Weights of a small sound classifier.
Model: 2.59M parameters, log mel input, arch jasper, norm batchnorm, activation relu, depths [2, 5, 5], widths [96, 112, 144].
Data: trained on short pieces for a synthesised band: melody, chords, bass and drums, 26041 training examples.
Rows from block 7, named by matrix and row number. Rows with one number belong to one channel. Each number is 500 + 50 x the weight over its row's rms, rounded and kept within 0 to 999. All counts start at 0. Numbers have three digits each. After the name is the row's rms in percent of the matrix's.
# convs0: first width-7 conv, stride 2 (model.blocks.7.convs.0.weight, 144x112x7), inputs 32-47, a 7 kernel for each
# convs1: second width-7 conv (model.blocks.7.convs.1.weight, 144x144x7, transposed), outputs 32-47, a 7 kernel for each
convs0.63 097:470435455526496434541499478565594383500620421500480500444490488500409562492419458500427500444572500420452513550500470500561498500525500504500568631549533500512576483439494500587453500500500460469532532500491445587427443500420500500517397291500498496456547588553503471550581500500432500545552500500507500453385461399437470500533500463502
convs1.63 101:486500442521551627500663450467428500500500559535482501485413471490572500500500484436402445500503500491500653483486500500393485673528474547500500503500500498471495500520499489494500559500500581500490450500500533432449476550485412500378587498456509557511509500421500518452465561466464505440500495481554539439500500590458500582521500600500
convs0.64 104:540531499488500500462500471556492590455500450502447400437500504450500526464486497498487506500460500531443500528595560370458500500506545453500468504496519570461500579500431500500473552568484497412491377468505392601491500416501500509569535500593499426619524502500523437479500530533500363595510451500500408546500431500500578537572500500479
convs1.64 104:604500500594467540501448398500472500500461465521498467417439450456487510430583500499352415449407500452631449629500560500531634586500523446500474372465633500570500467500585621528478436500413500483522450429616432435553420532500500420533601470478500405590506527504399474513473520433500489575500437464548491629449500474500443440500366511357
convs0.65 096:569500511500512430422604500500463500431506479507525398488554429500441512502562500500475500465534500534500500500500523500500447460553474500500569500500693554500375547466464500538547436500483500549547500660492500449500530535500540680500336513500500539616424625454492500361500479568488434509500442476466506466452500500416448515500500473546
convs1.65 097:391500500416559500472584483500500521500462460656554488499527500527464483429445569500511527493480500567500500480500500500578493582519500629407455500500504500547514443522533575553500500569590500545417500494487434508507469453500492451460512493470513500500500556495501499351400535436554520464450410293532500566450412500526453500500516536514
convs0.66 103:488479500498466490512530561544493500502432464500477504481531392489500425438465454547500528498521427447500507500485544508500415571579421550500459449524569593500614500566500500500500500498471554646567563379524500554500500500513463514448370556446500500590435454440436500503454500500465506563604500500436500419510500500500538482500500503500
convs1.66 104:528455455500406546403409438441408578341457523384500442464500426500445470554464500490537558515465478520475500416457540500606516500494500428500438500502495500513500498500500396500483500468500500600452586405536406444533448530519551508432500438500409535480509489614545600500500500500500453410500512572500500659581592500512500517500496441451
convs0.67 108:596394500500477510486489500500500486430360509458479500493500500500508500500525419478480454569500510449518495463454535500500478500500500467443500500500522588542528500514525497576563567566500458538517459500556497573500500526500537540500500434551464500500462439587560540536500503500567511489441491415527524477425500500468415521512403513489
convs1.67 105:486516500500342415500553482512500491500446486492485470500521500505577507495498500400500500452500525560633500473584522500424478546500500451388500575506500453500458521500515578500474479500500448591500488500453441500532573500559517500363508485574438500593460500500471390500483630509513553578609544500500492521500505463488473499500580519585
convs0.68 101:626671595628437444471422500504482530467505500474500450500420500666518500500456548468500559543447424391500467527500500500461500542500487500576500464415486579543473493500471500492459446446536576565500500500453592618528540500500583500575533490538598558500500497483501482401483520500604500459513500569571465387500500491500439500467553500547
convs1.68 119:456453533505500500500617555502492415499442553500511500446500500500503500489482522535514493537500653510470458420484579412500485500513437431411496520423405488458565445428555523500443435592583354471556457456462480453500500483500431421500500451500500477428411593444379432500482559524469500490536452549500586493463514530551418455500500507522
convs0.69 099:500498500500494450455582545462500500500500500579383419500454500500462500450459468493491480527460523500445427531476500446500571536500350500415500440486566483559562500500500491442455475560500500503645519530420500425403497568538537500475477500488579554567532532522503500472500432500420420470467500493489548469405500550393571478500577580603
convs1.69 102:480500477504443452506500500516500445634500583533517500571480442432500504500500467513341500500522500520500403523515580523434500640538500512500433591516463500400500371443473471524364480500500477533555467565455442500476500605390445514566500511449473500413541531433413458500421500500446474431507554398500500478500500382527436628323544405517
convs0.70 101:500518513500419500425500446595573454500530500424437474441447499466500516417504506500557335500500565619570498500525500482456513500429588499584500536586461504440485424407500563552495504500595495500499500430500378500473439500453500500580563475478500553520500504448460464491467576493429500490434579546501607444536543500489476463484470541490
convs1.70 100:546500487431498520553500500500567500426647399443540496341562450500386581538500579391500502500500500500566536460515500526416500434445541436500506458500500488457506541500500500522500516500391520477498500500532534438500500552534564500500406529500500500475500472500524500469550538514500462531500500398478452450579518500427500485500500500421
convs0.71 107:559523528497601499488479474494435584397487494461489472500531520388386569500446500455537526500506568483422500475498461604510500512459500488500430368500621518500323422500455528455462553458415531500490517500636524627500500564500500523538440601502500569526537500549500479549500390500443567500576500500491500563445548500618510576500500451514
convs1.71 106:449500483439509510403545500564461509500566514500500476504512613502516419500519408512500500326500500500557500557500488536464548500587500517500500474564500500500500500587533500542494500452526595500500500602547516405565513549549551498578587500554444475450521477443570509457500505500447578500577416500404500528500431427610272535500510467512
convs0.72 099:566516524451493576500593498539480511558519441615494500420500500438553379509500470453501413500603500519583463523471468500489509500500478683500504602506500500495500593461447543500500478500444500500590461539542500407603408447538447570508495500482610364568500511423500476452500500423500592523500500479500418545417459553595500500525500500478
convs1.72 106:500540517519460500636459463544454426506604633444463416491500518500500484500414514534500483510500379500500359504500510455523500500524495450500500520453500500586590500500414500595498500552500420464539500404500504529500500546541489545500500519490434483500469500559500500552500527516500429608504412597500442604603431500500464500471555509515
convs0.73 105:403492481468605542500503500500500459500444486500500500466490500500535423533517500480421500500399562500524470500507500469500394295567472580521400433500536580542643537436519483476500446500429500500500484417500548500500454500500516574437373462485498500569525500554435433486492474414393523415500549540516395470623553500581440440437442389500
convs1.73 097:500515489342532500482421495500536435374500488526448456552491548500555469525448458500500455500527548429500522497493477513463500535427571570500568568500452487426499483519472500489500481500554545464390500500421474437508469500500500535406562484487502529500565546493486427500500498500469402437540543601424490556523442567580564539536500424606
convs0.74 091:601450592485439500500422500487463500438601486500512382500500500500564496508500441645601571516480446462490500527497490500424592498500500583491500580517468552500468537500554429559500466500448500500546500627482450493579500411500504591584599517422517494500500500455500434515488565338547464576558443493500500500598464571466614543500500427412
convs1.74 098:470500586534458500500438500553500411412443491479537562582539500426500396519500601423493513503448523500500374500509435536500500452460475513500500500611532500517500537500613500570469584500528487422500580500500500556500500509500505628500485389500430524500500500516497500511418500451458500550445409484483485498660459533457556513613500500414
convs0.75 100:458622530500428437528560568609560451402500451372500421402516447551504519497521500530446500500500565532461532478590548328500427517500411467501500576401435466500467389500500550511500513532500585513515527424529500500356500560465563445472463455511444543528424500640500500500428546561500542500565462500500456472550497500431500506427482505575
convs1.75 096:516515579572583492490523500500497565544529500528500497505500495451484629501583500369454490500500462566494611439396500500500641636462413516500598495500500508500410405411500500508500490493463483500515500500544538539519533543415500551500436500459537555434411500392500490514499550478565500502496415476500458500500480527428473515500604401451
convs0.76 099:500523458463499500480596500485462560456552500500450513443479541494465500556500484461500486500536555500500451500524487500567522506560427568425516500559520578485396521478308565405526500500534424481416500554478546536411500513587500508271470500473500500461493442447500493544451500489500472539524560561467479471415475527436472393500394475486
convs1.76 098:436418427500564500521500513500493500467475369500502500500437483468401531511519500500500584493527463535500577493524587486526500437500488500584505500500622500418500481499500500635500500598500573481500458433496494500500500500492443625444372511500500571550488507586499500500460500534515500500500575567534535582500500513447437583526584500500
convs0.77 098:500500502500501524608456470396497500500592500401446500453445395606500510500514500521641481500500500564405500509612426500586379470475455571500572500515500510500500426411526532500500499500472500420526561442484500522445593412531500538435511500500566584455500525455500472500500500500500500500501543400594570491500485548500500420500500561429
convs1.77 098:500500382424594456489465535494482543426500516464558482456556500500546470461463500500472500500558514591464459500520500500500500526477500580500500482618442481520500500477505437543447566442463417553490509438529500597531601500469420449637500436496472464487500520493572522514500559500500524494462500450594496436537543462492480561480500463541
convs0.78 099:590473484513500583485432556526500500460546582417480500443523424436500430450500547450500454584513554440553663482500482492500569548537501500430500500416466547460500500500625500500500370676425500532439500500531500500500566506417487500340481653445500496469573441558500432500519540500510500473566500393500385500500500500403506500430461582542
convs1.78 098:500466549532475478500519441500500446531373501481399500469542644500500528527500500571629439515500500566376422596618536537389410451556500500491500476552407457500594500617500500582500500464631445522466503530440566551523527500500582562579497500458508498541437490445476500483500379516460491475500534604575500436500487476344507506479432500455
convs0.79 101:500500500476500453500500522531500478500502500427540500543441562547479500432500500500448595524500445536489466469500500571454500453625500433553500606337500500439475500449522500576500551528500500500429442528500461500448539453521500457500448448397467494500422548542546517464518519500613507611446488595500474500560500518518373500511500491500
convs1.79 099:679500500500500517500483500480572438500588475582523511463500500408612500566500516449533520500508518453500652477466454504560593500441457477500500480544500500504463435500439500500500494500500527500488441471434472476459500570411421589421500541510356500609445548432573420501500500500505518500470424495500500500441500500502420464430414377507
convs0.80 102:500499521511519500527456458423542520573494500500350450499500448501525425538462500429488471505500555444500511515487563542500500466526500500441500477336500610500401407495500477481500504500437500419500500399590407500546467390589436427583500500466477500500377521500467500449486548481554582500462452443500451421551500500500518500427503445500
convs1.80 093:487522563593492507387364459439507500474642500571455500431511449410500501500500521563530566483517500437478389518417500500418577500500500433500601501436425500520589471408400409490500485500500517545500552522424487467558521541455500584500556451475481529500444500426500477466500573500500477511472500560347500445484582475486355500500500500529
convs0.81 097:506561515573605500442508510500478558522430555500482500538551461488500585477500569500526410500567546552532414446578392502553542500520607544574422387472542500500547545500500500473495442457500500482500416472574589500500576500394569500500500616500506560500500500500443500387439531500563490500589468500480557500500470467549451496564581523417
convs1.81 095:458541500500500574479632500517412500358481510500500601500500384597500455504438564500420500500500440427451403464538500500616473500454526569500500573500458557500500548598646490514510496533521500499445431556556500536500614500512557434488545548500500649534500515483537500496453500512500518437500500574550469538500526500550487505443539569500
convs0.82 096:490570578509521500500500512457522515543529488540415526500500500529517500500500544497440475500500500495578500511539553493570539500550479526500500560486499593500500510439500483500550500551514570500500530499543568641523432472570542448703450397500432474497516525439465516500415480459564388488524509464498462478513499500500396534500500490500
convs1.82 101:435500379440595522500477381416554534447472585561426474426500584500527443454528524500448545500500536500391629378600563491500489535500500500516500433483500412500486489459445455612500481570552583501500482514500456500476497500500569531637464492552543545458615389500452520475445562463523615500500500440543430500500413486552500592484569544500
convs0.83 095:500588462500516500461433500503474581500487457481492500500519480500565500500419573376448500536491469550515580482627515486481527610500603500500524500462451411434495527500462500538456573502508435533542498500560500640599500500500547412645500362458455428500500500500430487474491363536500563500507500570564426498601500505500507432460500500500
convs1.83 086:534454500520500432507447500500444500567500551579536433404548471503558500463475432500584447500500500459500478500489529500492517449500500517424422500603488415500587500500568500468500555482530500468525500500500539500474446467500500507457544459500500512501456485451464473524512597500483500500500387525500568552392500451465506431500602563566
convs0.84 100:560430413527500572442406585500445491572539456496500494508461478494506500500500478570535522483599481506575500411422474502481395501500500500434500500640580500470500574500500499348550443573567441500500454590604423500545499500500514500552408500500575531502532500527500500541490531578526478515519554463454488572523492490500500515527565500500
convs1.84 096:549500502474624500500500493578484540341500542500500533500542425444375455506520500635500461500487476500500500500500493525608502450451500438490500464500402452526465520590485500548480539500499425452500500500431425500581500515511500463456547502634526566523499500522500584581459500500499508521523472500500508500527635627500530598502500500420
convs0.85 101:486440500519500490495534500505587571528450500398500500412429425489500500566500500500605500428500500410500515493451546501500462500472557500560492500478543500456460500595566500604597547500488479469500479605498500565567500500541506545467547517571526500493500439565500500500569569476500523429432501384442483500537447433500500492500500511547
convs1.85 099:582500483500534522466478500500487485478480491500450500476525450382500421500442517403542578538463509497524514500500480573500611395512531549500483500469500462590605443552498521500487500518548537495500471500493408500575500532342498517485603488500398485510628599500459435500430500500625493570475409584540419500593481500526500500555500441465
convs0.86 103:513500598527513524456554371506500608489448500402500454384585588550519500496420500446544440522520500432500447576505507461500508564581500534500480603408500523477397567590445577501461442468500478500494456535635531472500527500500585449276515553432461604530495446591548548500500500687440500433552411470498458533600500522524470500503500413624
convs1.86 103:500506500566494505500614434505500511386581531500500500500443430500432530505413458617500500494493489500549467472457594500540500494500485500500500517572500542500586397500574414621405528500546500500500512433468468532500528410528500482469366499442500548541500500570518563500500500500500500500474500516495500463415443569506517539500500519500
convs0.87 097:500500500500500535530532430573500438500500421453500533541500500514506500508500493504500469559555490470440500500532500500460542500472500500457516490518500500500543500500591418552500495453468477618500535549424272567558464603519489396474684397500562500577412462562500500560514440466566500500525482544500500472573461566493548319500405500453
convs1.87 102:500474527504474583454500408500556509575541500500571500500498500474502504526500500537500416500500440500460493500490451500563576424507601504587532411500500507500500566500610540532476500500500611460500475500500543500496568478486500459515449500513500500443500502442560500554487414432533417500500492539489464510500481519562500574430514500567
convs0.88 099:425473508504500475428500500500500496471500407500472485500418564500500512434500521556559426500500455500500538500506531634424573426611420522524588422514500566500500471500362490432500537529493500500507451371496500447500536500514450500347500605480500500608590481500500488528502439626500501565402477449432436495500428500508551509590500561500
convs1.88 100:500469552500412500498423411500507553470435390593500488531480609500419500500569452467404472457500501400483505513500500500434460577441524559478468652422559591581500432568540500516358418500500500500478500500500496446423502504540500522498462506500500492436446538463472531575516464437500480490579478500500435630511581429558449500500393380522
convs0.89 100:465484547611500586500500500384540500481419405518544500433545494591530538500479477500487499508513435515473500548442485500478443465534528500589521601347457530414500481545664500559570555500419408449500597500549519500491481486500575500397450574500476455508448500500500522500485506460500500487459500500592565500492572587500396500572474455556
convs1.89 093:500456483508408424457573500500428500500500574500500500481538486503500500500462433472500500540447504480447500495454500434509583535439500454500555505573500408500610488546486517467500448532488500622540396560519540533542500515506500458552568470553500460469500578514472409490429465445467387528464557453555399374451561500598424500517500500464
convs0.90 112:524480447397374481500509500504475569472486575480505487500531560531486524500569532500595426500400500443587500496498500500482458500523500570500500500521499417500473541501602500573500599527597457471489500500500426550545429511553473500518551517520559500556573415500563500473488500500500515442444387609545499500502604548500467546500494517459
convs1.90 112:502519496441500500555500572500558527500500541400569471549503504500535500500515540411452581511500570500532498539559380470496480523467456463588500500509500594463579500489500500565500488460458500500486584500547458500642501478563500545500500508548500494519563514524537589500427437478562500436465573519500438470465541473568500560500516486500